Rows from block 9 of the image encoder of a small contrastive image-text model, named by matrix and row number. Rows with one number within an expert belong to one neuron, the router's apart. Each number is 128 + 24 x the weight over its row's rms, rounded and kept within 0 to 255. All counts start at 0. After the name is the row's rms in percent of the matrix's.
After each expert's rows are labels from the 100 images, of 14848, where the router gives the expert most weight on average: "top examples" is what is common among them. Only what is clearly more common there than usual is listed. The data: small charts drawn from random numbers.
# router: router (encoder.blocks.9.mlp.router.weight, 32x192), inputs 64-127
# up: expert up (encoder.blocks.9.mlp.up, 32x192x192), inputs 64-127
# down: expert down (encoder.blocks.9.mlp.down, 32x192x192, transposed), outputs 64-127

# expert 18
router.18 088 [140  67 163 157 107 178 125  96 118 159 151 106 181 111 144 137 144 155  99 150  91 133 111 151 154 115 119 100 149 121  94 111 152 142 109 131 162 126 137 186 127 103 141 122  95 126 157 106 164 141  99 134 101 161 148 118 152 138 144 119 108 141 110 115]
up.0 122 [117 109 119 155 111 142 118 126  93 150 172 130 139  63 143 106  87 134 190 130 132 135  98 189  93  75 115 115 113 109 126 121 107 123 115 145 180 118 177 133 142 116 121 111  92 121 134 105 132 142 102 145 132 161 124 120 132 152 180 118 114 115 131 163]
down.0 107 [120 113 138 108 108  99 168 107 133 152 192  81 163 110 119  99 112 156 147 118 134  95 111 152  94 132  86  59 128 123 121  96 128  70 118 174 171 127 152 149 168 120 134 120  79 146 140 102 131 127 130 120  68 167 143 105  96 145 156  85 112 142 112 154]
up.1 129 [121 121 132 103 124 132 161 118 147 140  87 112 136 171 100 163 185 148  66 134 116 112 138  57 163 171 139 129 181 138  97 121 153 138 125 125  91 123  85 120 120 118 136 130 145 124 148 120 135 141 137 139 127 120 163 103 139  87  74 145 137 133 120 112]
down.1 118 [141  96 135 135 137 212 174 108 163 131  89 110 121 127 104 113 175 195  93 154 109 122 111 110 142 134 164 104 120 142 116 118 182 149  76  99 109 118 104 130  84 125 145 129 142 138 123 115 114 159 141 136 163 137 179 127 153 113 109 119 123 169 111 116]
up.2 150 [104 124 122 121 123 135 166 113 132 138  68 127 128 143 102 173 189 148  76 125 119 122 132  86 169 153 154 132 175 131  93 120 150 130 126 132  73 124  89 119 106 129 122 114 162 113 149 112 138 142 137 169 141 113 151 112 121  92  74 145 153 131 118 113]
down.2 119 [132  86 160 128 121 217 173 116 156 125 108  89 143 115 113 107 164 193  97 150 103 112 108  96 138 123 161  92 139 133 121 104 175 138  78  96 129 135 115 120  95 122 163 132 126 157 126  98 103 143 158 145 144 152 171 119 153 112 111  94 122 163  97 123]
up.3 136 [122 121 135 108 125 132 160 115 150 139  87 114 134 171 100 168 180 147  61 132 116 116 134  51 160 172 147 132 177 143  97 118 153 135 124 122  90 120  77 119 123 124 128 125 143 125 145 118 137 138 135 141 132 116 167 106 148  86  76 140 136 132 117 108]
down.3 116 [133  99 143 131 131 218 175 106 163 136  92 114 112 131 105 121 169 192  93 152 108 125 114 112 150 134 155 103 121 144 121 117 180 147  77 109 113 128 108 133  81 122 154 130 143 137 122 111 116 158 144 140 163 139 176 124 149 117 114 119 132 164 114 113]
up.4 087 [154 136 117 170 107 119 139 163 127  97 127 154 134 142 149 116 136 109 135 136 114 153 133 136  88 146 146 148 109 112 127 172 116 108 157 132 115 148 142 131 140 174 124 135 174  94 131 133 120 111 109  98 132 114  81 206 139 150 113 166 134 128 119 140]
down.4 117 [130 155 105 155 147  67  75 181 104 105 108 175 107 114 146 151 110  79 161 130 127 150 159 124 144 118 138 208 120  96 120 171 100 136 176 130 114 118 143 112 131 149  99 114 148 100 133 147 115 127 127 115 136 103  97 152 161 121 127 161 145  77 139 121]
up.5 074 [125 178 110 142 136 140 153 131 101 133 117 109 151 154 128 114  90 111 133 103 127 198 131 145 118 116 122 131 104 111 115 136  81  90 141 155  91 112 121 133 145 158 114 124 164 105 122 159 119  77 143 118 108 130  90 214 111 132 123 143 125 117 111 121]
down.5 090 [130 181 101 165 109  70  79 169 109 113 106 159 114 117 139 152 113 100 146 117 158 134 156 122 156 119 140 187 140 101 128 159  86 169 164 115 116 125 123  88 141 140 109 104 139 105 130 144 110 124 130 110 119 115  93 158 143 114 134 152 122  76 173 102]
top examples: pie chart

# expert 11
router.11 087 [163 206 146  90 124 161  92 112 135 173 129 122 135 169 107 144  99 147 133 117 126 135 113  91 145 147 103 110 127 109 108 128 139 106 114 168 138 167 144 128 122  81 170 103 107 141 132 154 121  56 142  86 110 114 108 115 121 128 164 102 131 159 102 112]
up.0 083 [124 112 121 139 124 151 135 142 102 122 146 152 130 141 125 131 143 116 123 158 118  85 103  97  96 131 178 137 150 105 113 132 122 174 136 116 133 109 199 153 133 107 116 141 120 113 111  84 160 113 120 100 153 100 129 150 125 114 107 131 163 137 127 134]
down.0 090 [ 78  92  81 112 107 117 129 175 104  86 120 167 123 132 142 109 133 144 125 104 111 132  93 139 142 147 139 132 165 155 120 135 174 121 107  90 132 127 107 106 138 155 107 123 123 192 140  94 137 100 122 123 106 167 109 135 167  68 126 133 155 122 135 153]
up.1 084 [158 136 152 151 152 113 119 146 147 157  97 138 111 142 104 126 111  84  71 177 135  95 105 112 129 154 149 142 116 161 141 140 125 125 118  95 163 142 165 123 132 111 159 119 122 175 125 109 124 116 146 119 172 106 123 121 126 133 109 165 129 127 153 116]
down.1 089 [ 84  89  72 135 102 100 127 173 114  95 116 161 106 169 117 124 127 126  98 131  94  92 128 122 148 149 142 143 144 142 151 174 135 151 120  79 123 113  78 124 125 154 102 134 125 199 128 103 110 149 103 108 132 157  97 145 168 104 146 172 143 101 137 132]
up.2 078 [142 129 138 136 154 127  95 127 134 170 149 112 101  99 130 100 133 121 156 134 131 140 120 129 117 122 100 130  83 115 150 137  63 117 130 133 180 113 131 149 129 108 114  73 111 154 122 135 140 164 186 138 103 122 153 110 136 112 183 105  93  66 140 114]
down.2 098 [ 85 111  99 146 119 120 152 163 130  85 130 124  96 138 136 101 130 157 103 119 102 113 129 150 134 147 147 143 133 173 145 145 196 102 132  76 112 147  83 145 124 172 106 155 134 159 136 106 126 123  89 159  98 178  79 150 149 100 109 124 153 127 143 126]
up.3 098 [140 116 132 103 137 124 176 122 158 146 126 120 146 141 142 147 115 134 153 113  88  84 126  93 144 196 112 118 167 124 119 133 148 136 114 125 167 114 144 114 159 116 155 123 103 153 133 118 153 101 125 144 121 116  81 148 146 133 112 135 158 157 104 129]
down.3 095 [116 113  85 118 105 114 107 152  90 120 150 122 114 160 121 114 118 164 116 134 127 101 121 123 130 161 143 128 112 129 163 151 153 154 135 110 117 123  85 111 113 123 122 134 139 161 139 140  74 124 144 118 100 169 111 144 152 139 177 149 115 126 131 120]
up.4 096 [104  83 130 159 119 136 110 112 130 131 136 147 140 157 105 110 136 105 160 138 134 135 111 158  25 132 191 157 136 176 152 131 123 118 135 109 117  98 155 109 116 141 142 151 100 135 139 124 160 130 164 142 159 122 144 136 115  86 131  91 103 153 134 154]
down.4 096 [133  80 104 166 117 135 119 167 132 123 124 149 117 143 109 133 118 103 108 105 122 126 138 121  97 126 174 172 141 123 114 179 157 159 147 112 116 124  97 153  81 149 116 152 113 156 169 100  93 125 121  88 134 117  75 155 175  94 134 143 134 144 118 127]
up.5 081 [127  94 121 135 137 134 110 133 105 123  88 132 142 134 106 109 111  98 120 138 100  79 137 138  87 105 161 121 107 151 156 134  89  97 145 114 118 109 160 157 123 129  85 160 137 130 131 125 139 133 143 121 172 104 140 116 129 121 106 134 127  57 119 157]
down.5 094 [ 90  88  80 143 107 115 144 165 119 103 135 129 113 159 142 117 113 123 123  85  99 102 129 132 132 159 147 150 169 150 147 155 141 150 119  86 124 122  86 146 130 140  95 152 120 188 123 112 110 132  94 152 112 168  81 140 174  85 135 152 163 126 129 113]
top examples: radar chart; one colour; items: eight

# expert 1
router.1 086 [167 134 167 129 123 144  63 140 131 100 129  94 127 120 122 117  90 125 115 146 128 109 122 143 125 106 132 177 120 128 114 123  93 140  97 124 137 116 196 145  70 156 130 136 106 112 143 105 135 138 110 101  92  94 154 126  89 133 141 104 137 121 109 143]
up.0 105 [137 140 130 109 103 135 151  73  99 100 142 111 163 115 112 139 150 160 137 134 103 182 111 120 159 109 140 144 142 103 135  95 174 162 147 163 122  98 143 124 142  60 134 127 168  98 150 136 155 167 146 120 106 120 127 115 135 138 107 113 132 142  53 134]
down.0 093 [142 104  81 123 121 165 163 112 172 151 156 101 180 170 114 104 129 161 127  95 104 106 109 118  95 163 148 124 134 123 132  94 121  96 131  78 161  91 181 108 101 143 141  93 119 124 109 117 172 168 102 128 131 132 168  98 161 135 119 148 125 180 128 137]
up.1 096 [122  90 144 103 152  86 128 180 125 138 136 159 134 121 145  97  92 113 101 181 151  81 135 120 112 118 149 113 108 157 164 146  89 149 124 116 148 151 131 141  90 153 111 114 108 139 126  98 122 120 128  97 166 122  93 153 113 143 132 120 119 139 151 125]
down.1 096 [118 164 141 145 117  94  81 128  66 123  80 135 102 125 108 169 148 112 152 139 186 151 129 152 151 112 124 139 142 118 115 139 118 162 105 136 120 136 158 153 132 117 135 151 131 130 100 133 109 123 141 109 129  99 140 135  82 116 149  97 128 126 129 134]
up.2 095 [152 145 122 136 108 136 113  93 139 108 119  46 131 168 110 126 129 180 120 136  76 102 135 116 149  88 108 141 158 125 132 135 121  79 145 152  93 123 125 109 144 140 110 127 136  87 170 118 118 139 117 126 106 134  86 187 112 129 145 155 125  96 129 140]
down.2 095 [119 115 180  69 172 173 136 117 141 136 108 154 121  69 161 165 125 110 121 116 140 123 111 138 139 125  97  96 137 112  84 141  88 128  83 135 149 112 150 122 151 121 109 127 116 170  89 151 136  93 157 126 108 105  96 187 150 140 153  97 139 115 147 108]
up.3 102 [102 131 157 155 126 154 141  80 134 107 163 120 137 124  81 116 185 184 150  86 131 154 108 141 101  93 136 159 122 144 122 118 150 124  97 145 134 137 120 177 130 114 175 139 135 123  50 148 125 120 116 156 100 129 156 128 118  94 105 119 122 178  87 115]
down.3 105 [132 137 134 150 145 136 173 103 180 149 120 139 130 198 128  91 153 157 105 159  88 100 168 124  96 148 135 137 136 143 124 113 123  76 136 147 116 118 133 139 137 173 104 112 142  99 129 104 149 153 100 117 137 132 135 132 163 126  92 125 148 144 113 118]
up.4 109 [144 165 107 146 118 159 143  93 110  89 122 127 126 107 128 187 111 122 126 124 118 171 141 108 148 150 133 143 138  92 128 108 146 169 136 157 130 149 149 158 148  87  98 149 171 119 121 117 152  97 165 101  82 113  87 125 129 137 116 121 146 143 103 126]
down.4 112 [143 104  98 108 102 141 177 147 156 143 170  96 172 128 122 106 120 115 146 112  86 104 117 108 105 108 174 110 140 175 144 118 138 107 141  92 146 107 143  87  88 142 168 116 102 113 120 100 145 159  81 146 118 136 158  85 150 141 137 164 131 177  94 173]
up.5 096 [145 137 129 121 151 106 115 120 125 153  93  90 137 156 155  97 114 140  86 142 103  94 163 132 120 122 121 135 138 115 147 138  96  89 105 139 138 114 130 116  96 145 111 142 101  96 133 109  88 136 112 126 149  69 111 158 125 154 138 139 133 106 158 119]
down.5 105 [132 138 162  87 133 121 133 123 130 130 118 163 110 101 153 181 163 137 133  96 142 100 104 145 147 141 108  98 164 110 113 177 118 164  94 158 121 144 127 126 136 148 139 151 114 167 138 171 131  81 151 152 122 140  59 189 117 137 140 102 151 128 136 127]
top examples: dark theme; lollipop chart

# expert 17
router.17 090 [163 180 122 123  86 143 113 125 129  71 125 151 131 130 135 126 110 123 152 141 120 127 101 111 129 156 121 161 132 131 109 120  65 181  87 141 149 119 149 135 157 168 112 134  88 132 128 133 108 118 175 107 115 133 138 125 113 142 141 113 153 119  96 144]
up.0 093 [156 157  98 103 123 118 143 124 126 113 126 105 144 146 145 167 146 129 124 154 125 118 175 113 137 156 136 105 124 134 156 105  78 135 163 152  92 143 148 124 133 144  82 173 150  62  80 117 140 131 124  86 186 102 139 164 122 148 149 121 170 131 103 142]
down.0 103 [133 165 133 119 136 121 157  65 134 120 133 108 142  79 130 117 129 131 109 125 141 141 184 148 123 147 113 114 180 163 133  89 103 178 113 100 159 122 125 128 166  97  98  94 142 192 137 124 112 141 127 108 121 102  99 141 105 131 120 102 124 143 117 131]
up.1 083 [109 116  99 161 118 121 143 122 130 104 100 103 127  85 115 120  97 119  94  84 153 161  97  95 148 101 123 150 153 135 104 180 149  90 164 135 126 117 109 162 147 155  96 113  97 139 170 130 129 131 150 124 129 172 137 115 139  99  64 166 111 108 141 144]
down.1 095 [146 121 149 118 111 126 119 167 116 127  92 101  85 175 135 145 103 142 153 123  98 116 112 142 134  96 116 113  99 126 110 156 108  93 127 117 121 130 111 135 118 150 154 125 123  81 108 140 161 118 110 192 132 143 141 135 110 129  95 155 115 108 116 117]
up.2 119 [133 157 146  98 111  89  95 158  80  98 161  88 110 118 109 140 151  93 131 160 126 131 130 127 116 103 118 102  90  95 119 135 121 129 138 150 137 106 167 145 131 127 126 130 161  92 141  83 159 144 160 112 154 131 109  88 127 139 176 109 151 107  82 143]
down.2 117 [141 114 106 145 179 121 125 113 131 149 100 163 153 122 120 124 122 130 142 157 161 136 150 157 130 164 122 126  94 127 142 135 126 128 136 167 103  91 148 122 109 156 132 109 151 144 109 134  95 111 100 110 137 107 195 115 131 138 167 126 189 114 159 104]
up.3 106 [119 152 155 123 123 124  98 135 104 117 130 103 118  82  92 101 117 101  70 150 163 134 127 131 103 125 129 157 131 122 166 108 131 120 108 110 139 138 152 146 119 127 159 129 179 175 125 137 112 110 159 103 159 165 110 131 122 136 108 140 112 146 153 122]
down.3 100 [112 140 136 156 140 157 107 129 109 142 133 150 150 126  78 132 153 127 129 178 136 140 106 133 122 105 151 181 106 118 116 124 141 105 144 172  98 133 127 158 117 147 173 161 151  96  82 124  90 121  68 122 169 141 178 149 133 120 170 150 113 141 112 123]
up.4 115 [134 104  91 153 116 127 122 109 121  92  72 114 136  96 136 108  85 117 108 133 115 147 145 113 109 145 109 114 177 100 151 106  92 183 102 100 171 142 168 119 124 138  83 139 157 156 129 110 100 109 131 136 181 148 135 131 123 145  99 174 141 139 122 165]
down.4 111 [109 130 134 138 149 159 141 129 119 185 141 181 155 103  98 117 149  98 109 152 172 142 141 114 106 145 131 146 126  89 118 109 157 124 124 142 108 116 170 146 129 122 111 157 123 151 155 105 127 110 111 110 154  92 109 128 111 100 154 115  81 134 135 132]
up.5 089 [115 130 103 132  97 131 131 112 133 145 106 122 121 168 142 140 125 145 121 155 103 119 167 124 131 109 139 143 167 105 135 137 106 111 146 142 101 101 136  98 107 131  73 124 133  60 100 119 111 157 122 143 161 103 130 156 135 130 156 115 162  95  93 173]
down.5 093 [151 127 102 126 122 112 117 104 155 156  99 132 109 121 114 159 158 107 119 122 147 113 137 125 136 140 131  78 109 169  97 122 150 148 119 114 122 120 158  95 138  85  89 166 106 110 142 101 167 109 175 104  87 106 115 110 128 133 148 150 109 144 124 103]
top examples: flat; line chart

# expert 19
router.19 118 [101 150 132 146 112 155 154 122 115 131 115 139 156 129 101 139 105 124 121 101 144 104 143 125 109 126 166 113 190 129 103 144 117 112 109 129 117  85  95 182 141 142 101 130 162 106 119 116 116 145 123 149 155 131 107 154 129 113 122 165 148  97 102 144]
up.0 100 [116 146 122 148 125 149 148 164 149 120 101  97 134 101  83 111 139 165  97 135 113 157  90 116  97 116 156 118  57 141  95 128 144 121 190 154 119 137 145 158 143 111 148  98 154 120 170 102 160 109 140 123  84 128 122 110 130 122 124 106 112  93 144 121]
down.0 084 [124 145  99 132 108 149 130 145 148 120 153 178 114 109 101 162 143 192 159 114 148  86 120 127 148 122 125 115 137 136 115 174 144 135 137 147 120 113 104 142 148 130 112 106 116 124 110  82 135 137 154 134  93 164  95 140 173 122 166  94 128 123  90 152]
up.1 095 [102 145 144 114 101 130 101 111 114 140 156  86 148 104  96 110 118 134 154 140 153 112  92 146 122 100 130 129 136 155 122 122 122 167  88 131 138 133 101 128 105 115 136  89 143 121  77 139 124 140 213 151 143 117 154 132 114 105 163 120 106 142 114 122]
down.1 081 [132 136  98 121 178 139 143 118 117 128 114 113 127 136 165 112 159 100 131 121 109 127 134 153 158 144  84 126 117 151 129 122 172  89 113 108 112 157 106 157  97 115 103 145 112 117 119 151 145 129  81 116 125 119 127 125 106 167 121 201 170 117 148 112]
up.2 105 [110 114 159 154 147 117 123 141 147 125 113 130 105 145 110 134 172 177  90 123 131 109  70 136 137 113 171 124 116 170 124 122 151 138 129  88  87 104 113 105 121 152 162 132 159  98 111 127 131 143 133 167 138 175 158 120 134 144  65 132 133 137 129  62]
down.2 111 [119 162 142  96 139 150 120 109 107 120 139 162 123 118 126 141 130 106 161  91 148 105 138 105 154 148 114 110 150 110 118 139 112 160 123 139  92  73 133 130 162 151 121 124 165  87 123 152 111 150  90 129 173  98 108 167 134 116 131 150 126 102 107 158]
up.3 075 [153 121 125 109 174  87 104 159 128 113 126 113 107  99 157 117 128 135 132  95 151 162 156 166 138 155 112 116 116 130 134 154 144 129 132 108 129 118 157  76  96 112 154 134 121 150 143 167 133 158 108 142 152 138 122 116 149 179 107  97  76 103 167 100]
down.3 074 [114 162 123 131  98 119 131 136 157 129 136 170 135  99 110 147 136 169 165 102 180 115 110 144 165 125 149 104 133 117 121 166 140 144 153 129 109 108 149  83 160 151 120 114 136 107 103 106 132 130 126 134 113 174 118 127 130  93 132  99 118 100 148 123]
up.4 078 [143 117 129 112  99  92 138 118 131 113 103 127 101 115 121 147 154 139  89 106 121 153 105 126 134 117 111 135 116 115 169 128 154  82 149 147 139 171 144 126 129 127 144 134 120 122 139 134 160 125 143 112 125 134 139 130 142 129  97 138 132 146 176 140]
down.4 096 [104 150 156  98  90 105 124 123 134 128 141 179 128 118 111 158 169 167 170  97 164 110 114 139 151 134 146  94 139 142 119 132 141 147 131 107 111 103 133  87 165 130 126 101 147 145 103  87 130 113 148 136 104 162 104 128 119 102 161  85 142 137 109 140]
up.5 124 [117 152 107 163 124 137 129 179 122 105  90 121 128 106 104 118 133 161 122 124 121 148  96 124  98 102 148 105  94 135 101 144 131 119 190 151 113 127 124 163 162 135 123 108 135 121 176 109 142 101 158 125  65 129 112 127 149 120 130 103 109  97 136 126]
down.5 078 [148 162 101 134 115 167 142 137 153 125 145 169 121 110 113 157 136 184 157 109 136  97 120 117 157 120 107 114 150 139 120 173 146 130 126 163 119 116  85 160 141 115 119 123 110 130 110  87 119 132 148 135  92 139 108 144 163 115 173 111 119 109  91 159]
top examples: area chart; heat grid; items: three; items: four

# expert 22
router.22 113 [137  72 133 105 141 103  85 126 108 128 113 138 131 135 145 129 127 119 151 158 109 139 106 132 112 124 113 175  97 115  95 138 131  87 125 114 141 100 128 122 133 142 147  79 120 146 171  99 163 105 125 131 105 113 111 124 163 142 132 137 155 161  88 119]
up.0 102 [120 152 138 119 113 120 126 100  94 139 105 118 103 139 119 117 128 152 152 120 129  89 151 176 123  95 125  77 110 134 107  59 160 155 126 122 132 128 130 135  95 115 150 107 145 153 123 118 146 141 158 126  93 125 139 115 120 101 136 107 100 127 138 135]
down.0 099 [172 160 119 118 125 114 117 112  98 141 132 164 151 130 119 124 172 134 127 128 144  77 120 120 132 117 120 112 137 131 104  82 128 171 137 124 116 106 126  97 143 165 117 135  94 163 130 112 122 127 182 143 120 125  89 122 105  73 118 114 160 131 126 154]
up.1 076 [120 138 137 112 160  71  93  94  83 128 131 153 113 144 163 130 120 116 164 106 115 175 148 127 105 142 121 122 110 134 130 149 141 157 125  97 128  92 158 131 116 140 164 147 133 144 128 140 132 152 160 128 100 106 111 152 124 159 120 171  95 126 109 141]
down.1 076 [160  94 151  95 116 135 116 106 157 139 121 137 110 131 110 108  79 136 154 164 160  80 118 114 147 143 120 129  79 155 142 105 118 110 132 132 154 132 111 106 138 137 127 111 131 111 144 124 133 117 123 133 114 140 171 112 149 131 162 131 132 107 105  64]
up.2 074 [171 143 113  98 149 112 112 128 129 122 101 112 121 136 146 120 110 117 138  97 117 151 136  93 105 157 125 138  61 135 141 120 115 130 143  43 130 116 154 132 107 168 155 145 144 121 138 134 124 110 136 126 141  97 145 176 110 169  84 178 125 133 108  94]
down.2 074 [116 116 137  91  87 166 139 113 109 136 143 154 147 104  77 111  96 126 123 134 192 121 107  97 113 128 137 145 140 131 122 119 137 114 121 128 158 124  85 137 139 155 134  76 112 124 141 151 125 139 117 132 136 162 154  94 133  72 123 128 132 164 104 152]
up.3 106 [163 136 120 169 129 114  96 126  87  90 153  91 112 115 129 175 143 127 154 139 130 136 186 117 153  94 121 118  99  99  87 160 145 134 160 164  64  86  79 125 147 125  88 130 181  73 136 122 152 124 119 110 108 138 145 130 145 124 145 149 150 133 131 111]
down.3 092 [147  89 110 137 126 112 162 144 141 129 149 109 136 117 118 159  99 144 136 124  69 171 119 118  84 134 108 111 140 107 114 123 129 101 111 151 156 148 144  86 114  89 123 114 122 143 116 123 102 152 118 157 108 161 124 116 124 161 105 125 166 119 140 146]
up.4 105 [166 175 132 122 121 179 161 119 143 145 111  93 113 146 146 134 103 127 153  85 128 131 166 156 161 147 114 127 113  86 146 123 101 132  91 119 127 139 159 165  88 124 161 152 159 128 118 139 110 167 117 131 123 134 152 146 105 149  71 127 164  93 154 113]
down.4 076 [112 124 113 132 146 153 151 153  97 117 140 177 130 124 147 165 120 147 139 129 151 136 112  88 116 105 120 167 131 114  95 121 152 164 112 155 135 111 108 139 124 116 121 123 144 152 116 134 111 165 197 120 140 192 118 116 119  79 120 137 157 152 104 192]
up.5 120 [137 132 145  82 155 164 123 117 157 128  93 121 125 147 145  72  72  76 117 118 125 148 103 125 100 165 132 122 106 168 145 115  61 135  82 111 160  95 171 134 125 156 139 118 111 173 129 134 104 124 135 120 156 116 132 136 122 138  68 145  95 118 121 123]
down.5 144 [148 101 145  67 127  91 126 106 126 172 160 139 170 166 131 101 123  88 152 155  94 128 123 124 118 147 130 152 116 142 117  86  98  95 123  92 180  83 138 119 162 130 142  87 117 168 136 104 135  97  95 114 158 128 106 162 131 109 125 127 125 156  92 131]
top examples: stacked bars; items: six; flat

# expert 3
router.3 092 [162 137 175 115  82 160 119 171 136 115 139 151 157 122 131 107 121 139 140 105  90 118 130 130 147 127  95 147 124 126  84 109 126 159  92 139 164 108 142 154 134 180 152 159  94 134 124 116 113 110 113 127  95 135 119 115 103 103 151  88 121 128 101 143]
up.0 099 [134 111 115 134 144  95 131 146 132 145  81 165 116 141 158 173 143 105 129 130 171 103 143 110 130 135 133 108 219 143 107 127 120 151 124 110 132 175 155  82 110 116 127 140 100 147 106 110  99 148 127 149 143 108 121 124 137 173 113 164 108 137 147  97]
down.0 078 [172 152 155  94 132  83  90 120 126 139 157 122  98 136 105 136 149 178 149 108 155 116 138 117  94  87 140 110 129 104  97  93 177 145 120 138 111 126 126 117 113  68 130 145 116 148 136 107 157 166 151 183 138 136 136 115 109 154 138 116 111 108 117 113]
up.1 107 [144 110 162 127 117 139 171 160 148 156 177 154 119 139 163 113 111 164 131 155  94  93 167 140 146 178 111 129 143  95  94 146 122 132 113 139 168 138 133 129 129 146 122 128 103 123 102 115 106 109 104 154 169 101 126 125  94 123 138  82 151  98 166 124]
down.1 105 [115 146 169  87 144 124 150  95  81 158  99 108 151 145 115 104 126 127  95 124 139 103 158 163 157 121 110 100 137 104 104 119  95 103  59 136 166 155  92 102 151 146 119 114  90 133 157 116 124 141 115 135 123 132 122 165  80 144 146 137 118  97 115 129]
up.2 122 [142  87 161 156 110 140 166 146 130 160 143 143 128 139 161  99 130 125 109 147 113 107 144 161 135 184 116 117 137  90  94 140 133 143 106 118 168 108 134 121 126 145 130 130 119 133  86 121  93 125 116 152 133 111 139 109  91  94 111 116 123 112 171 111]
down.2 115 [128 162 165  98 114 127 139 112  92 148 106  91 142 132 124 107 126 113 101 125 116  73 154 172 154 148 105  85 137 124 109 133 103 140  83 111 169 152  97 102 152 117 142 138 101 171 153  92 122 126 102 160  99 130 137 126 100 124 135 163 130 110 131 119]
up.3 107 [138  97 158 141 120 147 165 134 139 173 167 150 143 152 155 116 120 129 126 149 124 104 138 147 129 156 113 106 142  85  91 136 136 131  96 103 148 112 145 101 154 136 141 119 128 130  96 130  91 112 121 159 136 111 145  96  98  92 106 105 124 112 196 100]
down.3 112 [114 161 173  89 126 128 126 100  89 158 139  97 142 121 124 102 124 116  91 141 150  90 148 179 132 129  86 100 110  93 111 112 110 136  78 107 162 135 129 108 128 111 144 138 113 189 166 109 119 132 116 160 110 128 146 132  83 131 145 148 120 121 141 111]
up.4 110 [101 164 135 104 119 167 133 128 133 104 101 157 123 121  93 131 145 132 153  90 107 127 126  80 149 118 121 168 135 161 118 141 137 147 112 147 109 111 120 151  94 126 165 156 119 135 114 133 134 126 129 121 158 143 121 132 115 114  96  94 110 160  91 176]
down.4 111 [104 121 110 170  73 148 147 175 132  84 137 128 103 107 111 144 116 120 179 113 129 167  98  72 132 136 163 140 148 139 152 151 119 125 167 145  94 134 132 187 154 160 127 131 138 100  75 150 151 139 140 107 124 123 127 118 154 102 110 115 129 187 108 132]
up.5 109 [125 185 132 102  84 134 186 136 142 114 128 127  97 127 121 112 150 166 119 124  81 116 126  93 135 138 115 143 135 149 107 104 104 127 143 166 156 123 133 145 103 140 148 129 108 159 127  60 121 177  97  91 143 177 118 125 156 116 150 111 130 149  84 157]
down.5 100 [ 94 116 125 135 144 117 156 143 125 115  92 155 133 177 137 149 186 126 157  94  80 144 162 120 165 104 153 142 101 167 123 160 146 112 140 160  88 133 135 118 144 151 104 180 134 135 128 134 158 120 102 114 141 154 112 120 141  95 138 129 149 156  97 132]
top examples: one colour

# expert 12
router.12 131 [132 121 101 126 122  83 116 149 141 101 129 149 103 124 123 125 145 142 130 170 148  83 122 117 154 131 113  69 160 162 112 110 154 129 137 134 130 135 143 125 174 150 111 140 120 153 131  86 148 121 110 128 138 152 128 119 164 125 133  95 123 158 145 148]
up.0 118 [133 153 156 114 129 117 111  99 140 144 139 134 127 112 187 120  88 127 163 126  93 114 163 141 146 153  88 112 133 103 133 139  95 148  61 116 128 120 153 162 110  74 147 132 140 132 114 141 118 162  80 132 163 133 151 158 115 172 142 141 102 148  95 134]
down.0 087 [128 164 146 123 152 118 125 171 185 135 144 189 111 131 139 103 109 164  45 126  93 119 114 112 121 126 152 113 105 153 115 121  88 166 135 133 151 138 136 139 130 125 147 143  97 103 113 112 108 160  47 118 110 161 103 122 133 119 143  97 101 131 135 120]
up.1 106 [130 139 194 103 137 120 123  73 107 145 131  99 119 117 126 160 138 107 140  89 123 178 118 106 137 150 120 118 123 124 114 157 120 161 133 140 133 108 124 113  87 106 151  95 162 126 115 148 142 149 158 132 133 104 135 128  96 113 127 142 144 108 119  99]
down.1 127 [137 155 139  92 142 152  82  71 133 170 113 135 103 127 130 129 121 133 145 138 110 154 139 124 130 116 111 112 131 139 121 150  90 130 133 147 131 135 121  81 136 125 137  73 144 123 116 150 115 134 143 121 149  63 149 106  79 132 148 185 135 120 118 107]
up.2 081 [144 173 152 153 110 172 147 126 131 127 131 106 141 113 116 147 116 128 140  76 152 120 140 132 117 113 117 152 147 104 161 143  96 171 101 146 139 135 126 146 118  93 113 126 112 111  97 169  97 144 148 102 128 142 133 132 107 117 145 129 144  77 185 124]
down.2 100 [141 144 135 120 150 172  94  99 155 186  96 135 109 170 140 127 123 147 117 146  99 145 129 125 124 113 131 115 123 130 133 109 102 102 131 143 131 120 135  94 135 136 147 124 126 119 125 145 103  90 117 108 145  70 171  71  93 152 113 181 119 128 135 131]
up.3 086 [132 142 125 123  99 153 160 109 139 158  98 139 107 111 165 128 110 113 122  63 121 140 162 146 159 133 109 120 103  93 150 148 144 147 102 134 137 168 120 116  92  79 138 145 136 112 147 132 115 134 106  97 128 129 126 144 142 127 143 167 136 107 137 155]
down.3 075 [135 137 121 115 142 175 108 140 165 170 112 177  91 134 129 107  83 142 121 181 109 121 114 131 111 112 131 136 125 118 103 116  96  98 131 120 136  95 123  97 146 147 137  70 126 137 104 107 124 112  99  87 173  78 142  80 112 127 132 176 111 124 113 140]
up.4 088 [146 106 111 137 137 130 126 120 146 121 112 117 104 143 125 143 147 152  85 138 106 178 130 110 121 112 137 127  19 132 136 121 146 103 157 147 130 141 127  93 117 114 148 130 138 110 149 171 152 110 122 107 116 131 160 116 131 142 109 124 126 141 155 113]
down.4 088 [137 135 187 152 124  63 125 128  83 111 117 132 140 124 119 144 125 130 136  99 103 142 149 107 102 101 116 114 118 127 149 139 162 113 127 150 113  89 133 130 123 163 134 145 125 115 130 158 103 107 133 128 106 157 141 106  93 157 161  56 123 141 132 114]
up.5 082 [155 120 106 145 128 130 124 120 147 119 115 125 100 141 132 143 144 145  89 141 110 167 123 112 122 112 139 124  14 127 136 122 145  98 158 145 140 143 128 103 121 109 139 133 135 109 151 173 154 112 122 103 114 130 162 120 132 139 105 130 125 147 157 116]
down.5 084 [144 127 188 153 128  75 115 131  86 125 108 137 138 129 117 148 128 135 134 102  92 143 156 109  95  92 124 122 115 137 143 141 163 107 122 156 114  87 131 122 121 168 137 141 128 119 133 151 101 107 125 134 101 142 140 103  80 154 147  70 124 144 127 111]
top examples: heat grid; dark theme